Weights of a small image classifier.
Model: 4.06M parameters, 32-pixel images, arch vit, activation swiglu, patch size [2, 2], layers 12, width 160.
Training: muon at rate 0.022, 8200 steps.
Data: trained on dead-leaves pictures: piles of overlapping shapes, 36250 training examples.
Rows from block 3 of a small image classifier, named by matrix and row number. Rows with one number belong to one neuron. Each number is 50 + 15 x the weight over its row's rms, rounded and kept within 0 to 99. All counts start at 0. After the name is the row's rms in percent of the matrix's.
After each neuron's rows are labels from the 100 images, of 14976, where the neuron reaches its largest size: "responds to" is what is common among them. Only what is clearly more common there than usual is listed. The data: dead-leaves pictures: piles of overlapping shapes.
# gate: MLP gate (model.blocks.3.mlp.gate.weight, 480x160), inputs 0-159
# fc1: MLP up (model.blocks.3.mlp.fc1.weight, 480x160), inputs 0-159
# fc2: MLP down (model.blocks.3.mlp.fc2.weight, 160x480, transposed), outputs 0-159

gate.14 074:39 81 37 38 35 50 25 54 40 42 37 38 53 54 53 52 65 61 79 32 61 62 35 50 52 52 44 34 48 51 48 63 62 32 51 30 58 60 37 96 44 23 34 32 50 74 58 60 60 65 33 51 49 75 48 39 80 56 58 53 42 73 43 41 49 48 35 52 32 21 48 38 73 45 43 46 41 38 60 47 53 50 43 42 60 56 73 67 30 24 40 54 48 48 42 31 55 20 46 23 42 16 27 45 69 59 24 31 61 36 37 26 39 30 51 34 39 41 51 45 37 62 94 45 48 79 53 54 44 49 35 32 26 47 59 40 76 34 53 73 25 61 84 65 29 56 61 55 65 36 45 64 62 40 47 52 63 56 40 63
fc1.14 078:48 15 35 52 64 61 69 43 41 38 77 55 62 65 61 54 36 25 49 57 54 50 82 37 68 54 68 21 40 57 53 34 42 55 46 49 74 21 40 38 44 44 47 42 53 43 48 41 83 37 77 71 39 44 60 51 47 69 62 36 68 07 73 52 49 43 58 30 52 50 76 38 51 69 61 30 50 46 34 39 38 57 45 57 66 46 54 42 70 64 82 64 41 36 61 63 62 55 32 59 61 66 58 19 27 22 49 64 38 46 72 70 61 42 56 47 23 41 36 53 66 45 40 61 54 33 25 39 49 34 68 19 62 67 46 48 42 59 60 28 42 27 29 54 45 40 68 33 39 61 70 49 47 62 69 62 33 18 63 51
fc2.14 075:63 45 51 29 42 37 22 41 37 30 62 50 45 62 64 46 72 68 48 31 62 64 33 48 27 32 30 70 50 36 48 72 56 47 26 49 47 42 73 65 35 29 33 73 55 56 37 43 54 68 50 48 64 34 48 62 46 62 61 64 33 36 52 36 36 77 60 54 56 59 21 66 24 65 73 73 38 53 22 35 67 48 46 43 56 25 57 40 58 47 32 51 76 66 56 61 06 67 72 62 46 28 44 79 36 60 31 62 40 43 45 35 22 61 29 38 56 62 66 47 51 55 41 80 34 57 33 38 48 38 48 46 63 46 35 61 42 70 51 52 54 49 39 30 77 63 52 20 38 43 36 64 59 62 52 64 47 75 38 86
responds to: warm

gate.321 167:75 37 56 48 54 36 29 56 69 61 40 77 38 60 62 69 25 70 57 66 57 26 31 46 56 47 48 37 70 49 46 63 18 40 52 09 22 54 43 29 52 43 48 88 39 42 38 48 75 40 40 69 46 32 36 48 46 44 59 21 58 44 56 47 71 57 71 19 69 55 50 52 45 44 56 54 40 71 41 72 27 56 54 80 47 57 37 24 60 66 60 52 21 13 33 46 71 58 55 58 42 74 37 30 31 48 63 49 37 57 50 45 48 42 28 67 67 38 66 75 44 43 38 57 69 60 52 52 59 51 65 30 67 25 60 42 47 62 37 60 48 28 36 49 37 63 63 60 32 58 55 56 80 43 44 52 23 64 39 56
fc1.321 133:57 45 35 32 35 15 25 63 66 55 31 83 41 39 54 59 43 42 60 36 29 42 44 46 52 54 47 39 59 49 46 71 07 41 66 31 44 59 50 37 56 41 53 51 53 54 28 54 73 69 34 42 60 53 35 65 62 38 66 10 49 62 58 39 50 25 57 15 68 41 67 57 43 58 37 26 42 63 53 68 21 52 61 57 72 71 46 47 52 61 45 64 68 34 58 17 63 32 60 58 39 62 36 39 49 47 62 72 38 59 33 63 46 41 09 64 70 41 66 45 42 29 25 45 63 66 41 48 50 43 52 15 40 71 44 40 57 61 52 50 58 61 55 50 72 54 47 42 42 56 46 66 34 46 46 66 04 45 65 67
fc2.321 160:57 60 66 29 79 65 65 54 50 69 61 45 61 43 72 63 58 42 45 63 48 49 63 60 18 63 29 59 46 63 38 59 69 72 30 72 48 32 52 28 36 22 46 54 52 44 58 34 27 53 76 55 38 81 56 45 56 54 33 40 48 54 62 68 54 38 41 34 39 49 52 60 74 60 69 61 57 77 59 45 62 60 39 24 36 46 48 44 53 37 74 42 22 45 54 22 64 66 45 35 34 24 53 40 63 49 41 38 72 23 43 37 64 60 49 45 29 61 64 53 43 72 67 64 41 54 32 46 50 46 26 56 50 53 04 66 67 40 61 74 31 42 64 32 48 62 24 67 40 81 53 75 66 43 45 29 73 42 27 36
responds to: dark

gate.29 029:67 45 11 58 54 59 61 42 33 37 50 49 53 50 81 25 69 18 54 54 55 64 30 67 77 40 31 46 59 30 38 51 31 58 40 60 46 47 28 88 57 69 47 32 61 67 62 69 45 70 40 58 50 60 49 45 58 76 35 51 50 59 36 39 56 17 58 67 33 44 26 37 79 34 62 55 45 41 58 41 48 46 70 53 42 50 49 87 45 46 64 54 66 41 35 51 49 60 57 54 59 34 46 42 47 70 40 71 41 55 80 36 72 26 49 44 46 45 43 35 54 58 69 60 50 59 29 50 40 47 82 65 45 41 82 52 55 36 18 48 43 13 58 66 44 32 56 46 45 70 83 45 27 58 71 62 68 36 62 58
fc1.29 030:61 46 58 55 60 68 65 48 09 38 48 50 76 48 59 36 68 26 35 52 48 49 68 54 50 38 36 32 57 45 23 35 46 63 50 61 53 42 25 79 55 78 47 59 56 47 72 81 60 66 38 46 50 55 38 58 52 65 56 66 20 38 58 39 60 42 61 69 27 53 16 32 58 43 62 45 57 48 68 39 51 49 49 62 53 66 47 77 13 52 53 32 44 42 42 39 39 70 60 41 57 28 60 26 44 61 38 67 29 57 56 46 61 41 70 42 74 33 58 46 33 43 62 56 52 52 40 35 32 46 78 91 40 58 67 39 69 35 38 36 44 21 55 51 49 31 62 34 36 78 78 59 34 44 73 52 51 88 44 35
fc2.29 030:56 52 35 35 77 20 62 63 61 49 28 58 29 50 69 63 37 50 63 42 44 47 50 53 47 43 61 79 39 23 68 52 52 45 60 13 55 66 55 61 54 45 36 53 52 48 40 37 71 66 51 36 79 54 55 51 47 51 70 67 67 43 57 63 50 72 52 81 68 55 63 78 52 42 60 78 37 56 62 52 45 68 81 61 63 41 60 36 77 52 84 64 65 54 70 45 48 74 16 44 53 51 51 62 59 30 37 21 56 51 42 56 41 67 63 40 36 52 61 52 28 59 59 41 50 78 44 53 59 66 46 58 46 41 29 60 21 50 60 56 47 63 43 38 99 42 29 32 58 41 29 44 60 49 56 38 17 48 79 60
responds to: pastel; shaded

gate.53 012:48 56 50 59 38 56 75 39 65 65 39 73 85 60 49 77 82 55 11 76 30 55 70 69 55 60 42 59 25 43 25 63 68 29 51 41 52 44 53 64 61 56 45 73 50 55 69 60 69 30 50 58 64 42 35 47 46 14 53 63 82 49 53 54 61 38 38 44 71 51 52 46 71 55 71 80 64 60 59 51 56 48 71 62 48 59 37 41 60 26 67 35 49 35 36 29 30 34 53 24 80 59 60 49 59 38 29 48 65 33 48 52 30 54 37 62 34 50 36 72 66 73 32 59 55 72 51 82 57 55 45 20 44 62 34 58 63 71 63 39 50 43 82 57 52 47 39 45 69 28 33 52 38 65 58 48 42 50 41 43
fc1.53 013:46 28 48 65 37 28 35 47 41 51 30 56 60 45 53 61 22 42 74 38 56 40 28 61 50 49 45 82 50 28 27 32 56 67 32 30 45 71 76 27 51 63 79 35 57 52 40 63 54 71 56 26 49 49 34 53 60 34 68 40 63 59 56 68 45 68 44 78 50 60 55 55 53 43 56 74 71 44 36 53 43 52 53 66 67 35 62 49 55 55 69 48 45 53 57 47 72 65 61 42 93 40 57 41 79 24 24 38 69 27 69 66 44 52 63 45 35 37 52 59 37 28 60 51 35 64 37 77 77 70 44 49 41 59 58 67 67 67 32 45 38 52 65 33 54 82 42 27 43 82 55 15 30 55 45 46 49 63 62 38
fc2.53 016:67 51 62 48 41 60 56 61 58 52 51 35 49 48 44 40 58 43 57 39 46 37 24 59 24 50 43 55 87 64 51 47 59 59 61 74 46 74 39 61 65 47 32 63 28 54 63 44 68 86 35 47 62 72 56 88 14 52 37 34 41 54 68 53 41 28 51 87 33 54 77 27 61 54 60 47 44 50 22 60 42 71 62 70 59 55 41 67 72 38 39 63 45 56 73 30 71 45 64 38 55 36 61 51 67 63 38 37 33 47 50 61 49 25 54 40 53 42 45 53 42 85 35 23 85 43 63 49 39 22 66 44 72 47 38 49 02 53 76 57 44 37 40 58 49 43 41 53 31 53 34 44 59 42 28 59 34 51 43 55
responds to: pastel; vivid

gate.433 054:46 39 49 40 31 47 65 60 86 63 51 57 50 54 27 50 44 56 44 57 50 57 40 33 32 45 74 60 40 34 60 72 56 67 59 26 48 28 79 60 47 37 28 35 59 43 73 56 70 32 48 66 51 62 65 51 75 50 40 56 49 32 78 57 43 62 44 43 69 30 66 55 27 54 32 46 24 49 52 53 60 49 97 66 72 67 42 37 53 71 28 63 51 73 71 70 20 40 44 41 30 51 29 48 63 60 60 30 21 41 46 58 48 62 49 87 60 74 56 47 61 52 58 52 65 54 70 42 69 56 46 51 79 59 37 60 44 62 34 60 39 34 41 59 69 71 46 29 71 65 48 50 66 32 59 44 28 47 71 17
fc1.433 055:45 45 52 33 11 43 52 64 78 51 51 60 24 67 27 55 59 66 53 55 52 62 61 54 25 59 71 49 52 34 67 68 57 58 44 28 58 43 77 32 38 28 27 43 55 40 41 42 59 32 34 74 55 41 47 64 74 36 34 63 41 42 71 42 47 50 31 41 45 32 70 49 44 62 20 39 26 62 37 59 61 51 78 72 62 70 34 36 65 53 41 70 32 80 68 52 32 37 40 43 22 71 24 72 58 37 64 23 50 33 58 54 43 55 51 69 68 79 44 42 80 53 66 36 65 49 50 43 72 61 64 41 76 50 30 32 58 58 46 56 49 11 40 51 70 64 33 57 57 65 46 62 46 43 57 42 42 53 68 41
fc2.433 060:39 55 41 64 45 17 37 42 41 72 39 42 22 51 45 74 51 53 60 62 48 27 44 37 47 58 41 49 33 66 54 68 46 31 62 49 38 41 21 50 79 73 31 44 58 23 34 28 27 39 75 37 26 53 39 52 29 47 35 51 72 48 34 29 44 69 72 50 71 54 32 33 62 40 65 57 51 57 58 48 16 41 59 63 42 39 42 66 72 46 25 48 44 69 29 36 34 60 37 46 32 56 73 36 40 80 59 60 74 77 63 71 64 54 37 68 37 53 62 55 50 27 16 56 26 64 50 38 24 45 62 51 26 37 27 82 29 54 59 44 36 72 59 56 51 51 52 43 45 30 36 55 44 50 57 69 58 39 44 50
responds to: dark

gate.354 165:35 69 60 69 43 28 54 65 71 46 54 40 79 59 50 38 45 68 75 72 55 41 55 42 51 47 19 45 40 42 51 57 46 63 44 42 59 65 66 48 81 25 49 37 37 65 54 36 54 71 57 41 22 53 61 51 28 55 49 42 24 61 22 71 56 30 38 43 36 63 60 65 24 47 44 54 58 48 32 72 47 64 34 73 81 54 59 45 57 48 56 60 40 67 57 44 45 67 63 28 46 47 38 67 51 41 41 12 62 60 50 63 34 54 49 42 59 65 30 44 58 30 42 49 58 55 32 38 57 42 44 27 63 32 26 51 51 85 76 70 06 61 27 39 40 36 83 51 58 46 43 29 64 38 41 42 13 75 52 46
fc1.354 209:43 70 61 46 49 35 34 42 37 50 30 70 51 64 66 47 47 60 57 25 33 60 48 66 54 65 54 51 53 50 51 44 65 61 45 64 44 44 29 26 34 83 48 60 65 69 22 65 65 55 22 13 61 54 59 43 37 53 29 32 33 55 54 68 47 65 61 77 58 58 23 21 43 46 37 44 84 17 30 61 51 31 57 17 55 51 46 45 58 51 42 37 75 61 23 44 50 78 43 84 38 46 45 29 37 31 41 45 50 38 73 35 49 60 59 54 57 68 43 54 45 63 72 56 52 27 51 74 63 52 60 51 47 75 87 63 38 39 38 60 55 55 31 52 22 40 38 61 41 51 43 29 32 40 57 34 78 57 57 35
fc2.354 188:44 49 84 78 48 72 54 59 72 73 62 51 48 42 61 51 42 34 44 51 31 45 45 59 56 48 52 61 45 36 35 58 70 36 51 40 19 53 77 44 67 36 34 61 78 70 55 55 76 27 85 50 47 35 39 38 80 62 54 58 61 46 55 41 78 44 28 35 51 40 63 53 33 56 22 38 39 60 43 50 87 61 52 61 60 53 73 40 26 35 45 43 60 46 57 40 58 18 35 63 59 30 72 59 71 55 49 54 39 71 15 22 58 68 31 26 54 44 44 53 51 61 40 73 57 57 13 62 36 68 66 53 40 37 66 86 71 61 61 41 60 66 40 49 43 43 69 41 37 61 52 63 66 57 51 61 41 39 46 46
responds to: dark

gate.365 016:57 16 33 55 65 48 41 33 29 50 58 45 46 71 79 44 41 54 41 48 69 61 37 45 19 41 62 79 33 36 55 27 62 27 41 62 60 53 34 43 53 66 43 33 33 23 21 56 36 79 54 27 36 58 63 61 58 73 56 30 58 33 52 39 52 51 78 43 35 25 53 40 63 30 55 55 20 06 45 33 30 62 58 41 36 63 31 50 29 47 50 40 53 35 42 08 59 79 52 44 55 35 28 58 43 44 32 56 62 65 43 64 54 44 50 71 47 50 57 35 54 53 58 72 46 53 30 40 51 35 72 34 57 63 80 45 50 45 43 24 44 22 60 44 37 66 47 35 75 61 53 48 32 46 49 39 48 55 31 60
fc1.365 017:56 48 53 49 52 61 59 56 50 47 47 53 74 61 81 62 30 46 56 56 69 39 30 41 59 19 42 75 18 59 75 46 61 19 47 70 61 47 32 65 41 53 30 33 24 44 38 47 45 75 48 63 65 61 24 58 39 31 40 27 78 41 44 31 70 79 72 76 15 42 44 40 66 42 38 50 48 36 50 40 54 64 71 56 61 67 29 67 40 61 61 48 32 31 84 35 60 68 33 33 38 48 45 21 35 48 38 59 41 49 45 51 52 58 59 59 29 33 52 45 38 52 51 40 62 60 21 48 21 44 76 43 75 59 64 55 66 47 48 45 44 22 38 53 38 29 54 62 60 55 56 46 57 47 18 63 69 81 48 52
fc2.365 018:29 71 41 45 69 29 42 43 34 35 43 55 37 72 60 37 40 40 54 34 56 56 52 29 71 42 75 58 43 36 63 52 19 60 42 47 65 24 27 67 42 68 26 33 52 25 26 51 74 62 47 44 48 56 79 37 35 61 69 39 63 32 54 54 33 79 25 76 36 56 40 75 59 84 61 48 36 50 51 55 60 27 59 43 46 61 59 32 69 67 48 63 44 39 43 55 53 65 46 36 61 46 50 49 67 62 59 40 66 30 75 72 77 53 74 73 39 40 35 55 52 34 63 30 16 48 48 33 44 54 45 65 30 36 54 36 65 44 22 27 32 63 60 71 39 47 60 52 37 60 44 69 45 17 31 67 44 35 52 56
responds to: pastel; shaded

gate.69 035:65 54 41 60 63 59 60 26 52 49 39 36 62 33 44 41 59 70 99 20 33 35 64 39 63 31 41 25 57 41 41 56 45 28 48 69 65 80 29 76 61 48 69 81 61 13 47 63 51 42 38 28 34 44 46 39 49 44 60 73 24 61 46 51 37 39 48 76 53 47 48 53 59 26 49 59 59 56 59 38 45 46 11 49 33 23 44 65 41 54 55 77 61 56 36 48 55 35 68 74 59 17 87 47 51 52 64 51 65 53 61 39 67 26 41 52 33 37 45 78 49 46 34 59 22 34 59 49 32 67 57 45 42 49 66 56 49 33 66 49 51 67 55 52 58 41 49 36 54 45 58 40 49 59 58 40 64 56 34 71
fc1.69 049:48 62 54 49 18 60 43 53 48 69 60 68 49 64 40 69 60 56 46 52 66 44 45 65 64 64 57 33 47 38 30 51 43 38 70 43 62 41 23 56 47 50 32 26 64 67 54 48 58 48 26 32 24 44 54 09 49 64 64 48 59 55 69 32 42 48 66 61 86 60 58 43 53 39 30 31 50 76 37 69 44 40 15 26 28 65 42 54 52 33 50 58 60 55 61 65 50 21 33 60 25 44 51 55 76 57 67 52 53 35 56 80 33 59 53 85 64 39 59 51 29 77 58 44 42 45 87 36 62 48 46 50 61 38 18 52 37 36 69 63 50 67 47 49 48 63 49 20 53 69 35 86 40 25 68 51 53 55 55 67
fc2.69 031:48 57 45 51 48 59 44 30 46 55 89 57 36 53 30 56 66 47 52 70 55 50 60 46 55 17 66 53 44 27 48 52 65 61 67 29 61 50 44 56 65 55 60 59 30 12 54 64 35 38 91 53 50 43 68 33 52 50 63 41 57 16 38 42 41 57 29 50 32 00 66 39 72 23 44 44 48 45 59 61 59 37 38 30 75 13 48 78 56 47 71 44 32 34 57 49 52 56 69 64 61 43 46 36 37 48 54 42 35 40 48 31 38 66 50 40 41 47 36 20 52 61 64 52 65 46 58 55 42 65 57 54 63 73 60 70 75 60 59 62 72 41 56 38 53 64 37 69 59 77 35 30 39 67 62 61 79 45 76 37
responds to: warm; shaded

gate.72 016:27 41 55 65 44 69 66 74 44 32 59 44 80 61 54 64 31 62 60 37 61 74 55 44 71 62 60 65 21 36 66 81 63 58 59 56 60 48 04 74 51 67 57 70 51 42 52 65 50 64 51 42 36 54 50 26 46 35 59 72 46 50 77 23 61 30 37 54 72 70 66 61 43 47 59 68 52 66 52 34 42 53 43 42 33 16 45 49 45 44 55 60 60 27 49 47 70 49 36 64 48 13 59 37 65 57 54 79 37 35 44 49 64 24 31 26 45 54 21 67 32 68 55 55 51 51 46 65 33 67 57 88 68 41 48 50 48 41 70 28 42 55 75 75 55 53 56 36 56 65 46 50 62 48 72 44 43 51 74 39
fc1.72 019:36 53 41 72 24 61 70 48 41 55 49 53 40 44 34 60 44 83 74 39 37 85 55 62 54 48 48 54 41 35 31 70 61 39 85 49 51 62 10 85 74 42 73 50 64 47 48 72 46 49 55 53 28 43 53 36 49 47 38 50 35 54 58 42 33 30 45 33 69 56 45 64 39 24 77 61 64 61 86 18 39 51 42 71 60 05 40 53 55 30 54 48 45 38 53 45 71 59 50 62 69 39 68 25 58 68 56 39 60 09 41 57 27 52 35 59 36 40 36 51 49 67 47 49 46 44 70 55 34 44 45 46 48 42 57 61 31 46 60 59 36 56 32 55 37 40 55 37 32 54 29 53 76 52 42 36 45 62 20 61
fc2.72 018:56 49 61 51 57 38 69 49 37 39 62 82 31 56 38 54 48 44 72 64 56 39 56 45 36 44 42 36 70 50 51 55 48 43 67 34 59 48 68 24 47 58 39 71 36 25 73 54 52 75 68 70 65 39 36 50 54 11 36 66 75 41 41 31 27 72 46 57 41 45 54 32 34 48 77 51 58 74 53 61 62 53 50 61 46 49 53 44 59 48 60 60 43 41 39 51 44 39 44 66 39 54 30 35 66 72 32 40 25 69 99 38 47 43 45 49 57 56 47 37 85 70 62 74 36 38 49 31 43 52 33 56 44 51 59 44 75 79 54 36 36 58 33 62 67 45 55 53 33 68 35 37 19 58 48 33 78 30 86 74
responds to: warm

gate.152 058:47 47 48 54 56 52 42 55 58 29 77 47 62 71 72 48 49 38 56 56 75 70 67 47 64 59 55 64 34 72 55 53 29 50 72 58 58 43 65 54 33 75 63 60 75 12 46 52 62 52 53 45 52 56 50 76 70 59 32 32 62 46 81 56 47 67 60 48 02 48 54 35 66 44 70 51 47 51 49 67 45 41 31 85 47 47 77 44 52 48 55 38 43 22 47 30 50 60 82 67 45 46 43 44 19 45 45 63 76 46 56 39 53 39 38 65 34 56 37 43 61 49 37 62 56 50 50 76 27 43 56 55 49 72 48 28 60 33 41 29 34 54 55 08 89 64 73 61 43 50 69 21 45 62 20 49 54 57 53 51
fc1.152 056:64 39 46 55 42 57 52 68 14 70 25 49 63 60 33 62 43 69 36 42 38 47 72 34 45 51 51 39 48 33 42 55 71 34 49 64 52 57 50 43 78 30 55 29 50 74 61 74 16 71 56 65 25 64 47 48 44 42 57 67 14 57 19 69 44 33 44 63 49 40 58 56 29 53 55 51 43 34 45 47 61 52 54 39 59 43 45 49 48 47 45 60 50 78 60 73 63 26 53 45 43 43 11 68 67 69 51 39 40 51 44 53 64 26 42 38 86 62 65 53 70 47 40 29 72 84 61 41 76 48 28 60 32 38 40 67 35 54 56 62 51 71 59 66 22 42 20 37 61 63 32 58 50 29 59 34 34 48 24 52
fc2.152 058:20 42 46 31 23 19 67 50 35 49 45 50 64 55 51 28 29 31 43 19 53 74 62 45 57 34 42 28 59 38 37 62 47 61 33 39 43 47 22 28 46 22 84 46 71 49 38 20 66 50 42 50 59 62 42 56 58 40 53 35 66 47 33 49 35 53 38 67 60 53 49 41 66 55 09 48 75 63 54 38 42 49 44 35 60 44 54 51 54 53 57 61 39 58 52 61 32 44 38 19 44 40 91 57 67 15 73 24 39 42 46 42 27 62 65 61 47 47 62 35 49 62 34 48 41 49 20 46 43 44 47 94 59 54 53 79 31 45 38 42 69 45 39 76 37 41 51 39 55 61 37 50 71 28 58 55 53 56 26 51
responds to: pastel; shaded

gate.4 062:39 43 18 38 53 67 29 44 47 41 31 34 77 29 53 53 56 53 37 29 39 42 48 44 66 27 58 60 46 58 51 81 38 36 62 61 55 70 78 62 68 67 51 70 45 25 41 58 56 47 37 19 43 41 76 45 43 56 63 30 35 39 51 08 46 37 27 39 55 43 59 62 40 32 48 47 50 49 35 72 43 53 08 64 34 29 29 62 52 31 78 55 39 49 65 32 34 37 61 46 28 11 61 48 76 72 62 75 46 54 66 51 60 55 48 58 59 51 32 58 26 55 84 61 31 50 62 59 56 68 48 67 54 59 37 57 69 49 35 75 53 49 34 62 56 52 29 51 69 49 52 74 50 23 59 53 61 48 45 64
fc1.4 063:58 52 86 55 59 25 63 66 79 49 62 58 39 78 49 64 31 29 60 76 52 36 61 54 35 76 43 37 62 35 58 30 53 71 26 57 53 42 44 46 35 46 46 37 44 83 51 51 36 53 69 77 52 56 29 72 66 33 44 60 40 62 41 64 50 57 55 64 30 60 41 45 67 62 49 42 54 42 72 39 34 49 68 30 50 78 76 36 62 46 38 53 56 58 44 46 62 64 41 46 78 75 30 56 12 40 33 29 65 57 39 36 33 37 46 45 27 59 62 31 79 25 24 48 70 38 47 46 63 38 56 40 43 37 55 36 42 60 40 34 32 31 60 30 67 55 68 32 31 35 40 36 63 64 46 37 40 50 72 16
fc2.4 071:53 36 55 55 32 44 48 26 58 39 53 48 76 49 52 44 57 14 44 39 62 52 57 53 27 31 51 50 58 47 75 46 23 49 33 49 19 72 72 67 61 20 31 54 71 62 47 19 60 46 45 55 87 61 41 54 38 45 48 17 52 39 53 17 57 47 55 69 36 57 47 39 24 64 46 40 60 31 48 30 55 59 13 23 64 66 37 42 44 74 36 50 56 48 56 66 54 45 69 43 67 46 48 66 58 44 73 62 61 63 27 65 53 71 64 63 65 56 57 63 59 26 34 54 56 47 27 56 37 56 59 65 71 33 32 29 46 33 36 59 45 62 54 55 52 38 26 19 42 31 87 60 60 59 31 45 26 39 54 64
responds to: warm; shaded

gate.355 182:35 47 45 38 34 47 51 69 40 77 51 58 53 35 76 47 54 68 49 48 28 55 54 27 58 36 41 48 46 60 43 47 25 50 79 54 61 52 32 41 74 69 21 52 63 46 49 75 81 55 30 61 59 53 40 15 61 70 44 40 42 17 57 40 44 54 75 57 60 69 27 45 51 56 32 23 60 37 51 57 34 71 43 38 31 50 66 38 38 46 33 42 53 48 66 39 36 73 65 62 44 30 27 28 38 50 64 71 61 44 32 71 77 54 57 40 60 52 45 79 27 72 46 37 63 46 71 54 46 49 39 70 45 63 76 53 41 27 39 38 60 51 67 09 75 49 41 73 55 23 48 45 57 38 51 36 29 35 68 40
fc1.355 179:44 64 33 40 35 46 54 55 45 71 39 68 47 23 59 48 55 58 50 36 30 32 62 36 45 29 35 38 75 43 34 52 46 56 76 56 58 50 31 31 63 61 30 44 50 37 59 73 56 52 55 47 46 43 47 22 31 44 33 20 43 16 52 25 65 45 53 67 71 68 45 51 24 33 22 36 64 35 56 64 39 28 36 25 29 50 61 66 39 39 20 36 54 73 67 55 51 62 82 56 37 29 52 55 60 61 83 60 48 35 39 81 64 60 55 40 67 49 39 60 19 68 59 40 63 38 78 36 63 47 32 60 57 54 41 75 44 41 33 36 51 61 45 38 60 48 22 39 69 24 48 55 69 42 66 28 34 48 63 33
fc2.355 167:49 49 47 50 67 44 60 34 68 64 65 51 48 49 61 49 62 56 42 94 76 53 54 42 58 40 50 57 35 42 46 42 76 44 18 37 28 31 67 65 57 66 41 43 28 60 72 50 29 25 59 64 43 44 33 71 38 52 71 64 51 51 55 27 50 50 35 41 20 31 47 70 40 80 35 44 39 36 50 38 40 47 33 44 34 50 62 69 41 46 75 53 21 53 54 68 47 32 53 51 51 52 75 36 39 67 68 36 20 41 54 30 56 35 26 52 38 86 49 67 55 59 33 74 63 48 67 66 48 32 64 59 46 33 20 34 74 47 72 70 56 51 58 78 66 44 74 44 40 34 52 49 50 48 66 25 61 30 48 19
responds to: pastel; vivid

gate.400 015:47 45 42 32 49 68 61 73 59 45 67 31 58 38 58 38 60 65 59 40 48 71 73 38 62 31 73 38 59 58 68 64 58 49 64 52 50 62 65 57 48 39 63 55 28 25 42 37 39 41 55 63 28 77 57 68 63 44 74 32 61 39 73 33 75 57 71 48 65 40 38 40 59 61 50 53 36 70 23 69 62 28 40 59 22 24 51 58 56 70 41 43 50 39 83 14 48 57 46 45 51 45 36 24 75 46 48 42 33 43 72 37 65 58 20 54 67 47 65 49 56 57 47 35 70 91 45 48 43 47 54 57 38 46 48 48 75 24 79 46 44 51 93 72 58 38 48 64 75 37 59 62 63 63 69 69 45 59 41 60
fc1.400 015:30 47 55 37 79 50 44 77 54 53 65 58 42 31 65 52 44 82 28 67 48 69 79 67 55 39 51 67 56 78 73 63 58 64 44 57 46 50 76 58 30 78 73 61 27 43 62 33 38 33 41 47 21 57 36 76 36 30 56 30 59 56 37 27 53 50 29 53 82 75 45 60 50 39 41 41 27 59 40 58 85 40 33 44 27 32 41 65 42 51 68 48 66 67 44 79 22 40 59 35 53 14 69 55 77 25 47 52 51 45 39 57 69 31 75 59 51 34 46 68 74 59 51 55 38 42 23 45 52 48 65 71 57 58 56 50 54 26 48 38 38 53 56 55 47 39 49 53 52 59 62 47 44 59 25 63 68 49 39 48
fc2.400 017:38 50 53 64 45 78 43 43 60 64 55 41 34 45 63 27 55 41 51 40 57 29 27 52 90 51 70 16 51 25 51 75 48 65 84 54 67 56 45 56 56 37 60 39 58 65 36 77 41 39 24 35 38 43 43 69 55 48 36 36 28 41 54 16 48 48 11 55 44 58 54 55 56 12 60 46 17 38 45 50 22 66 64 38 54 61 37 49 70 68 17 47 57 27 48 31 28 44 31 41 31 40 57 59 61 70 58 48 68 63 38 41 60 66 48 53 31 52 67 68 66 26 48 40 30 51 63 52 69 85 51 56 60 63 44 51 62 37 54 42 56 74 76 38 50 43 45 50 52 48 66 63 51 60 58 71 36 30 42 62
responds to: warm; shaded

gate.329 110:51 60 57 57 50 28 42 31 44 36 51 45 45 43 35 44 85 56 25 43 33 62 63 55 50 38 54 38 57 41 62 34 32 46 73 55 49 59 45 42 62 48 47 49 63 50 46 71 43 23 30 71 44 38 29 55 19 44 29 61 49 66 54 75 62 29 72 52 48 80 48 37 36 37 61 42 57 34 32 65 75 41 36 54 64 64 68 46 48 57 50 55 75 33 65 33 44 56 64 64 17 22 48 54 19 48 30 50 51 22 40 69 19 50 57 61 30 42 51 73 38 43 82 58 52 56 40 83 61 72 41 57 43 66 45 54 60 60 63 80 60 34 55 58 75 35 38 42 85 59 78 69 71 71 45 39 47 61 40 33
fc1.329 112:48 42 50 54 51 53 47 31 32 51 78 60 59 86 35 47 42 67 72 58 36 60 59 55 43 49 52 38 74 34 45 42 38 44 70 65 59 45 53 57 69 33 46 42 66 39 77 63 38 31 53 74 59 50 41 53 11 62 50 37 32 59 51 57 47 27 57 75 31 57 70 60 56 26 48 49 30 67 19 66 65 30 59 75 51 57 67 59 40 58 42 53 83 34 36 33 50 55 50 35 37 42 23 20 53 69 60 40 37 17 60 41 46 43 40 58 33 34 71 70 46 42 53 47 51 28 46 90 24 52 41 30 55 57 26 50 39 72 38 68 37 55 40 38 50 35 46 41 38 82 76 41 76 59 67 47 40 65 32 54
fc2.329 127:39 41 30 38 48 68 51 42 44 45 51 25 66 52 70 50 49 35 29 50 59 68 52 62 25 49 52 54 57 54 68 51 49 72 46 32 75 52 59 45 52 43 53 60 61 32 28 46 52 59 44 55 67 56 74 45 72 30 20 67 54 37 32 40 52 93 37 46 79 58 44 67 83 67 57 56 73 52 57 32 69 76 74 47 59 41 52 51 43 13 50 59 34 21 47 54 46 41 17 41 86 63 53 25 52 57 55 51 41 55 40 45 16 46 23 41 31 42 45 31 38 61 40 61 67 69 55 32 77 36 62 61 52 74 79 43 39 37 43 50 47 71 51 44 35 48 42 84 52 38 32 52 37 68 49 22 59 46 49 57
responds to: pastel